A small image VAE, trained from scratch.
Model: encoder norm rmsnorm, decoder norm groupnorm, decoder widths [64, 128, 128, 128].
Training: soap at rate 0.0022, 6700 steps, batches of 64.
Data: trained on simulated stained blood smears, 195000 training examples, 2.2 epochs.
Rows from block 6 of the encoder of a small image VAE, named by matrix and row number. Rows with one number belong to one neuron. Each number is 500 + 25 x the weight over its row's rms, rounded and kept within 0 to 999. All counts start at 0. Numbers have three digits each.
After each neuron's rows are labels from the 100 images, of 14976, where the neuron reaches its highest value: "responds to" is what is common among them. Only what is clearly more common there than usual is listed. The data: simulated stained blood smears. In brackets: how many of the 100, against the usual share in percent.
# fc1: MLP up (encoder.blocks.6.mlp.fc1.weight, 960x160), inputs 0-79
# fc2: MLP down (encoder.blocks.6.mlp.fc2.weight, 160x960, transposed), outputs 0-79

fc1.722:506465515477496481468517480511526465491475505465468497475515490452515480489461493488468493487505503492542570472520474548493511515519505474480485504514466498475515523485503507504468433489435488461509492512522519480493520510501511448511491471
fc2.722:507494520475525463528514569497518489497460478536466499468506538492509501521486519502497488476506462548523528510520562537463470515483486451507471503486545488508491510498467506501562502528494484510528484496536521479466499482461491509485506498
responds to: crowded (69 vs 40.3); crescents (47 vs 13.9)

fc1.580:501480484569422444537450468443513503533512518503514492540490461568482498508505496497492512447500467491452497528468472512502508487521455510505520490488494472515481510508492508517497517505541512545545438488488543512526534477460513497546506465
fc2.580:479499509490516471483467482486525509516500528516556505458483483491495533490487431500523522520450521511492539481484482460485528510522548465525527510505489506517505484498492508515498496525527476489500466483506499495432532477505488506483493503
responds to: crowded (76 vs 40.3); dark grains (32 vs 13.9)

fc1.462:542512510523463478467418477490504503469524546533479531506538546491460511470488511515530479501470510519467546545495493461480505576524516525511460518527505501512545522500508472489492521474508494518485494463530529526511455498513503468501502476
fc2.462:528513455495486520513483519542472520465523479528550467496484526488493493491500516478511539507465477502487500528530510501493505455501517509499510512478499508506526485462481510540507490494547499466508500527475497493460520534507501460466523534
responds to: crowded (66 vs 40.3); spiky cells (41 vs 14.3)

fc1.639:513511498521500585488488526518462484509463515532477538492502548484496479484475519490527514524514482537534511482478495531497521513495509479490505486502533495507480515509478532503487508516443463525502523481518452511496473532543529501548504504
fc2.639:515527497479470492543521567509505453491516515496475457474492509474510507543518518499472508499505539494543520510531539493484438468547506523504489521537492513509545485506495546490499472513561482488514543497513472511487489504478465485448510525
responds to: platelets (79 vs 50.1)

fc1.606:460484498501483538456550512565512498516511508457502526507480520463466468494491502479528525485537504508507490503526480518502504529525506466487513470517474501505531512541479501505466514493452514526532491497479490467478469512485497490396500496
fc2.606:537483528494490515477459556515537495490444464453477463487522496496486503518492486555494511520534471537479479497547516525527498472480493480489453491481493481484519504507469501510486531465492497511518497488512486519565511491499485507524504494
responds to: crowded (69 vs 40.3)

fc1.358:539521503484516561497489499483498510502482476543502518499470494494526489488505458506466497565527526492500490441523603540528485483530473495504510511498528495539544475527479497523482514516473523527492510494478527516527511504511490430475484534
fc2.358:486515518481495483546462491506459470498494474519475432514563504482492522456471479546491472511467495498497507479494532535520464546513506480469510474538505519529462532535468509503513474476520492521509502491534515522508487513463491489481492511
responds to: dark grains (53 vs 13.9); crescents (45 vs 13.9)

fc1.631:525517506536487510511501474442507473485497551498526517481498494478463503485484494503495530489548512516478468458522472559511485486508479511534500491524522505498505510493489509477510506503475499510511492455446556440447500497499487488475493552
fc2.631:490521505516498488513486540485492479517504514551524523477474504546509485513510477486520545470494549472523486512545459490499494524494517491515525503499476562519479491497474508519466483490532519526490496505490533513509514486478501527466461459
responds to: crescents (39 vs 13.9); dark grains (37 vs 13.9)

fc1.131:485524497519505492527490525500475511477474490523489504528474504543482518523542490507531524529514512517487547489517493491573517492433497534494491497489517497481498520543489503498497480558464491553498506533579482556545501483526497452530496478
fc2.131:549513528487480478515498527507483526506450495483490473502522525515439481483450470454496444520528500496527460486493529501443472506516497540490475497477493521510493505517523542494478508551516477490516490511472469526489482479493485495509507481
responds to: crescents (42 vs 13.9)

fc1.493:489478492522548543474487536490512517491485505488516484493491475492525500529477472518456481501479531507513473517506512452503476511475512501518531443501521510472506518503488498489519520479465501470502505553488509522510499514454547493445469505
fc2.493:504475474538493484503489488474486515491473508514468455537521510494493531542528527505508534492474512491480543526490527516526510497480531507477556524519452527526529422498458492498487491506507525508548499491472511481537542475506514520478468469
responds to: crescents (33 vs 13.9)

fc1.416:483487518475507540498530474507506445486486526468510472543488462481516516457472462517473493501492503500499507521493434533512537527572493475509482550514441482545461491474528511507497457519503479470494472517480508497474466455497480502483504527
fc2.416:474480499479489474506516595487490517511499487529531518431506513498516539491478486459514496478486536533517497499514491487466481523468503473498484503528523483497525507484463511528523509520484458490513482534522486508453517479501509491504506505
responds to: platelets (80 vs 50.1); dark grains (61 vs 13.9)

fc1.513:486554484528537530518491454511502545546489512513553489493452517540509504514476472507532509501475531475549514490507486496482552529492513499481539496499531509491538498487471496491482459506461503486542491474490477481536494504514442537485498523
fc2.513:510511516511479524464483496538502492509508531485495442510496563539482454514461451498505457500482512497495492508512507511578478495522489482515486493498494499513464476498464499498467487503508561521494504472508478523508508500525461491489504493
responds to: crescents (42 vs 13.9)

fc1.250:502538490490500529474509556523497480515506521506496470484483498513474530487504494521505485503530469521495533522508484477528555488470513518500497475501482485475494523491464500500501549526526458499525490492502469529546528501500479467503516517
fc2.250:512512487482479466481458499472509511503477485506444470480512529527493485445470463453518501512532496510494479518525515474475472494502519469491504492466500507507498493478469493469465485468521524445509489497520501469450470526496453498451487500
responds to: crowded (66 vs 40.3); dark grains (33 vs 13.9)

fc1.454:489520466505501495487502469505553492511507536483482476530497517451470496511476450506528484470480505485532506510556485510541539493509527489468503490501547502456557487494503495481427517525493532500509470515518493558499505493470517476482479501
fc2.454:533506495459512523479457541492481498547530495541549478468445492496483514492479482487501493480493474470507453496561533549500489478497450472523521466490494501463506514495500496532490517478523515479495463493504501465498463502486506527545490508
responds to: crowded (69 vs 40.3)

fc1.489:512474481491486583529463494494533503477483514513467459543545481530503512503498471486515548530480478494458538539475495532518492477479512461487504501517424478509493473512480529517504524482492505471484481549460539501511475510464488505489504495
fc2.489:480509495491522519533485536473475498459491491506487464453518533515475515444516500488519525510475511510474520486517525484485526494462527524531522478490545479517535511507493530543520479527492476491525545453538509492534519485495488501470518501
responds to: crowded (69 vs 40.3); dark grains (42 vs 13.9)

fc1.737:523514514481531509476491473495504563492486497526510485548466471493491518489558496528528527527506472512485493467496479507504505466503502506506489464489483531474515506483515507486507492486553505442544503512488473549500501483465497494479547478
fc2.737:496473502482526475468490513496485541529506491511491506493496491486418508525487479503476478540525515521498504507535514464473516538530510462537519508513504458507539510466492503468522522526502554520465475524445490511480531480511492473517524507
responds to: crowded (65 vs 40.3); dark grains (43 vs 13.9)

fc1.320:497532491525510508537518533499482483448493528523502479481469451482471497481478477531470490507511500517510511513496529527515500482522453505528483483524470498512499498508463480481494507509482515450514467483537500491502487478487477464478512548
fc2.320:466493461507516487546464515484483466538462478510438485502504557529471479497508466507507486451478526495498513542522471502507510514465542451524504521508455535520510496498488521525476486496554508507482483479539475504505547490497452491488449456
responds to: crescents (60 vs 13.9)

fc1.727:507529566473520473521486567481499505481520483462507533493461442482494524482495538490514567491508507502511556537535503534487488446539505468520494482492475456523522537508526519481498496456498507466487515489507506482489503514444473544503478506
fc2.727:474508526492513496546496502483479496470476504527483523463493538525493474517515474483518493485509492524498497502541503491493489540508527476532497480496516567493522519517482521522517504521513493499472542478495515542498499494474505510483492475
responds to: crowded (72 vs 40.3); dark grains (48 vs 13.9); spiky cells (41 vs 14.3)

fc1.303:492491480499503473509463488493527515501515531511533567507468464516516536478508483493455504492530492467499537494522547500540482499511513509536519514544480494543502494514500499472501518490534497560483520507534495516538515497511521484530476535
fc2.303:485461489510503534490486492473448525509517543454458535527475506515548484476487480485511470523458502505520542501507458514495515516509487490544523494498501518506497497479495507515503499533516521430473497483507489469445528470473516510529469503
responds to: crowded (68 vs 40.3); crescents (32 vs 13.9)

fc1.440:490484502489495495498486495530497516528538465483476504475480506495477477470562479509511455479448498505486416499509518507507495485461504502489526502501488499480511502508515503478485543497549534480482517468526500512507484493510540476487475463
fc2.440:504473506522504499467554449512461480495499515486530517462481461492478515509472495519521503525476517506479513511489473468515517526505506509504521508505522539512478516447456507489501549528482534540471470469476528515452505495489523512505498527
responds to: dark grains (44 vs 13.9)

fc1.41:489493516520484563510453555504483488448468556493509463504501521562501500458508511491475478506487507524509522489481472543467509481476504507476490500506496483504472495456516499482499489512500448484493548474505507453465478489519488448517486461
fc2.41:529495464496482483473533555511447468518525517513494494477501485502527493524508532496513509471512555507525497514531456479479462516531489470506508499512484524535505503488487542535502459494500530459527524501480491476467519472491466477490454510
responds to: dark grains (47 vs 13.9)

fc1.340:472462515472524516540491541518517482499498466489519490493437505495492494483522471503476504507493509500508490517505477521489484485509516537505501511499517537470453482473505498493479513499567517496496517511423444477508529509492472380476540500
fc2.340:507494515494490494484492483490519488505494456450483495484527508503505498577506501501496528535505530519489497514527498485487500505461466475496479476479511547465469539441511491559486483448496535513512518499455528492503492510514483515448507488
responds to: no large cell (35 vs 14.4)

fc1.680:481495505499462516465517496522470442472503507485465442503488520479484474476506519478530522513491537524484436514507472516503487501515486479481513505498462489502520485454518521501516525479533449514486529501472536475521472514477500502463502471
fc2.680:467512487484530495516522555516510464495481506501492518494512455507519528551548519508504574452480552503499486475521436520468486520498498514459495505502490542512532510494489529505510486507476520490500489512510508500469546500457499449515504457
responds to: crowded (71 vs 40.3); dark grains (41 vs 13.9)

fc1.280:446511531510476478450534478482492495511518497517493491512492517564491512469528528487490512484495545435481450522507503494481486495508520512496480488484469490497525481515499486469491520465521467528490511485497509525475537528484493562505530470
fc2.280:493495503501504500499538538523473521470462504490482494481477526497478495500523531525503483482488492519487452463548500485507485522508520504515525476487504549545514498499474533509474454508473503503497504497502473474513500496464515510496483510
responds to: crowded (70 vs 40.3); dark grains (66 vs 13.9)

fc1.258:557517508487486521480524447495516522493486491491518505488494493505499491512455492504496521444468450538467504499502480506493500533492524515518486481449491479533504495472467506499506513502515457486497538506499499490527496483467476489489484467
fc2.258:541479530473511495481536498471521560461508472520499505476535497481523471497486483487499499489543456529461488497481547498478480517497445474494501476482520493503488536509443458489508480501520526534530500519512515511474472473482498505528509549
responds to: dark grains (32 vs 13.9)

fc1.445:493501513483557478506505509492528500567533515487501492463449523503516477510479516489454500457517505532526493512510526545538519491474526490463493490458491491542476504513497488478508497478391507481513528439482469448513521489491498488526537500
fc2.445:472514474493502514480465566468513476511463455506449516536556491512490523503494496530462495506495504528474525509520512504478480535520479470497504513474494507536467488493483496474508478488561541491516510516521469461496498487509463512471492472
responds to: crescents (32 vs 13.9)

fc1.60:481504480499487475468527533520517479517503496506470493513533509462454473516447498478514492452475509526505506526513436475516528508490511462549478446487493508494525494481497510515513505481443514572508504531531517514499501516474516509498500525
fc2.60:512467534477467482503482528540515510491449483452518443510519495520434491499515468471513512515503476486489494480501532496505479477450483519499475519505494517482555489520497520471517486483476445471474496502523484544505503472501518522516521448
responds to: no large cell (36 vs 14.4)

fc1.457:513486506507483432491476456504496459514500443520500496509526491456498462544460493503516533461522481514460464527501527506546487517516494495493505510499514501503492509491492489526505521498510525532464508529482457465502527499493486540501517504
fc2.457:517500546441493498512515480494535469468504450486482479516491476505516506505522485497470491514517503508511471475462523489457525489506487506487472486522498542494512520485472510435508478503493463482492556535485498569497494515501491495521529490
responds to: no large cell (35 vs 14.4)

fc1.139:488527473498527557512493561511505527509517557514506485464446512495481481513480479490463492444477483496506495519506503490499508498468516475507462471534453490457470503502491527499511520479474489500530461519464460495509486469526499464457502540
fc2.139:477527458532516505481470522511532496512481540537511518520509483542501465475465473511530515485517517469509493552516492543527473491467476471523496507488480515518503510457476515495494533473510511482504450498516533488510540488494469505464477499
responds to: crescents (32 vs 13.9)

fc1.592:486514503513486516481510566461492492456521540507494462485520517430497524486489514516511456497499493551532473513499531472473486519508514495496504464518497515489501499471509488493505488534527524480484520482492501507526502510516532448450507501
fc2.592:501489477501464512466469507509504509548484520467487521501517462453503475481549464496484490527492521471547531484497455499502505528508488487495500499489453530501528515490505488473494456518518573482472540473476517506513520496503512445527468510
responds to: platelets (78 vs 50.1); crowded (66 vs 40.3); dark grains (59 vs 13.9); crescents (35 vs 13.9)

fc1.356:520517490479523502510524581474506504506543483492504499448449509505488505507551491509476511491518455508479514487517507498532492470509505520498529478530520485501503474550490547519490525487483531498488482505531451509507494497501470438484527521
fc2.356:510480487518505527485479510471553527496449488517512497508472483481503503464457509507486468520520511469482505526524509502505481554438506509485490508517464514481498529505505595475520496511551486484480492496455516494526528497514473463499483492
responds to: crescents (49 vs 13.9)

fc1.2:522450526501527511512479506490517506485517487486493453523480517527485482459498488540464494528491501510492468516517489485562467480472511517517498507520476536468515469530496528485545509469474536469544484505482537498521536465474476525503478517
fc2.2:520519517533531479480494525467517535489433492482480537473488492484504520480488496496495488544494506459508460514496501535516515499530498511531517458506490485459502484549530533511536505493502536507476471531480481502494506517462523508485477455
responds to: crowded (74 vs 40.3); spiky cells (34 vs 14.3)

fc1.23:537471496505502414497464518515511478462529531509491489498481502521481497510457515513495494592468502487538537516491489496512508490501519518455504490509498499497538477520519506520498512484455506487506469518581508511509506513499486484474501540
fc2.23:473486500487519507507524511521496494501500508459426471513533504563488454512489522511490490456496489519483464503484481507508512495497514499487493474467454519486534521520513540488456469517485500483519521515546491440532508545473490474436464520
responds to: crescents (35 vs 13.9)

fc1.143:502487512522522529500475477550498500498518517530452502538496484465518482519436525511518456500471515497449447459516465465485542489489513511482498505507467505501501511461502491475503484516469520509460537521473514491448483521510484547466497506
fc2.143:487494500494525567491510534557492460529495531482458508510500519543488525501461520479517499495466527502476509527525421488499484504534492506523507504495455529527536520498498521486492491505487467529525482512494524494522507506521509489524453519
responds to: crowded (65 vs 40.3); crescents (32 vs 13.9)

fc1.362:479529502501503589532493534512483515492497529459501496498500504471498511485476510486536450545522477530519522513489492473506537526516502482493519485514463484459507502473503499517491490516418486527504480497462470507513481471486521590529517486
fc2.362:490507482509521491502484511505513487482500538493471470544479528547478516511498516467482558461524503466483531542497506526501497510515504471460464489532507536514510497484507505520571465498533509496468522457520500519514479539492505486462498477
responds to: crescents (37 vs 13.9)

fc1.691:504526524534473511454527497514521519551543469479489500526546502479580507493527507502466460447538506497493506560529516555500471529521546497502498504506470497536476484500482506492504480512591487497506534515528479511472488493517525536489509495
fc2.691:527513504460490498518530502496549502510492478484551461508477505509540505519513538511516477536531490505499507492527483468467511487504495476520448481520541490526562494528485485524493533487511514493511521502508462483526492521539524524531524550
responds to: no large cell (44 vs 14.4)

fc1.331:509497505478487485504493557512479493514460445517500534474396495523514501528528520496498495509503517511448523485508502519507490504498512501508506480494505499528501492502499510487501510499463507463500500489599532498494488509503455413482523504
fc2.331:486523488521474472540500487506540527501516481489496477538479509531471478475520514511468482475468517468514519472489482543523494496486484485442489480518447510520528496508502518489514456459504512478463496501484512495472543504466506508464523493
responds to: crescents (40 vs 13.9)

fc1.544:450469527535502502525502516443490536474509513476465448508516489506518491509465523516518542532501496508497496478490471452503527509484524497526529478579497501491479508497528507502491538498481537493524475502455539465481513488470524558493518526
fc2.544:541508500472505488519476519483478469536504505512516459468478505523501526470478485444500521510454528474503490515498464525459505523550521498505489494488508502535551497498503489495503526511448482486505506480535529508493502493500501483502513509
responds to: platelets (79 vs 50.1); crowded (76 vs 40.3); dark grains (71 vs 13.9)

fc1.677:458522502526507451495509489491522527502480552437483448481457498460541442508494503489489480455499518488479526508526493482489521532490524504531473489502537503461548518488497482500531542439491527504515507448439496477521481510471496509519530503
fc2.677:517471516505522464479462504491502474469484479489504532487540491475506521539483463531486524476509515467484515502479492539543483520495488530504559492518462519512502474502513522499519496513497545505479527508501534530442499493484565555497512418
responds to: crowded (80 vs 40.3)

fc1.475:498457514483533497460507474503500469476539503514460504491505516503532498535504509554474531522541487471494521457493496496468516529468469503497455541539476515466477466501461562460499505475487509487527502463473482502514519486488516447492517509
fc2.475:477462494466527490480487540507482503498438480501452513504494481490512576497522535503476480483510498490532489546445538515493548527457500519486547516526479481483482504497532496436506437521492469524486555508549500471467492507511537496490523463
responds to: crowded (66 vs 40.3)

fc1.446:505533487483531404535509517513498520480476416500509510472457533489471501533528498487509570481503508473530543494508507512504519485513505485521508539525506494516480450499476493526472493508511504537497514485543504519497524519484484539556505529
fc2.446:467482516494512485522503536500476476507471467495547444583471517482469502493505496533474482481481526479499510474533457536477487487496511495519477527483474490531506468474488462484498506567484505469469493499442490508515522500508496503478475486
responds to: crescents (44 vs 13.9)

fc1.369:478484500477482386499480518483530499509527441485494496472417490472454477538471496513501492477480493486556512540487532508490510517498537533505487491503483504511540482508502504510487501507455534539481525518527501490498498503481496562466506526
fc2.369:495465514503513498505500507512512426527474502491512451522524540525434493483534425512487512483495504502495510555465507549516511476476474527512492466527487492505488516463483506492504514522458513491479499491528493496501540494520491500488488474
responds to: crescents (42 vs 13.9)

fc1.102:503493496492500492513517522514512527512527494493472469488454503529481514520487479494509468561516513484554536530503532445539524519474510510496516504496527472550478512537508525510492505475507514464493520543549485531525489493512533490470506558
fc2.102:512499504449490475510491504478511505507507485474489500531524521486519491490502518477511458478462475521521580502503534516527497503526494505501523511465483499520521526524502479498508480534537487470489497543495464467462536552490508482489494547
responds to: crescents (34 vs 13.9)

fc1.485:502482504469494617498538495500525495511485463464500471517474513493498503494551521495467537491505512494543478464487508489538481536495499478516495518516482521491511517534502503516472530490545546510500513502531481490488506483481488408492504495
fc2.485:507515558480491509499528500466560498499484476535550489524509508475538500505506509518499501504485469521499464471515542499486488477485463469500465457447548516487465486464484460511514527464498522452483491490466483520533499505522513510497504514
responds to: no large cell (33 vs 14.4)

fc1.101:546508502484519454432524518499469522482478536507468465479466504495489490535500500483535538489512513471528464486506486464482464472507491486464520479486484515494506512432484519480496564504523465441483492502497450509496518504496532503486492468
fc2.101:521475482492520475471510506504488508526491488506476524503517481519501493491431495463490509489583498506501485504536487511513499525513492456519469511490473502578530535466434469496515506479507489509478509519511532513503491477465450479478512493
responds to: crowded (67 vs 40.3)

fc1.679:518466466572510493493475534567486491538512497513455490498535508486481523493499527497499476529469530518498443519519508509532511476532482505467518469502486478487533505453496489498487560516480462509530522522516503514494493502519539458465528500
fc2.679:484531501506483502518489517486479486488504503478490544460456509460516540482543489469524501502456505489515529479514489525488524504509512484448521486513492520527517542516511562492482535496492496479469521497452494509499532498487489478492494463
responds to: crescents (33 vs 13.9); dark grains (33 vs 13.9)

fc1.366:484460523521471507553481538512526538483499452475477518509527492468514497478464497531528554486490471506478482441505503490506458500506491488457487507527498494530472513478525499517491496529478486514564512512486471563477511490493532492487487522
fc2.366:447529482486501488514476521498510530477524539495517507467491473515511505488517497505487522501474522491525537489541467497512504501500527508491545485504528502489499473477507494507499509494472478508462474479484504521508489522477482474538484514
responds to: dark grains (86 vs 13.9)

fc1.736:518521485499521604506520532498518504512475434532510515485464472502482496479502492521577446515474493527502487508511559489516502517493485517512513496486492508503459488518493511484512526469485490511490515510506551479486476500493495414529489537
fc2.736:502507519454472482548515503507543447494513507476503446537510495515495547520503487500476519489449553494511500478482514485512517496524525474475492511529492528515489523513484498454524476471547540492480496483502506508503547512509505537453467497
responds to: crescents (49 vs 13.9)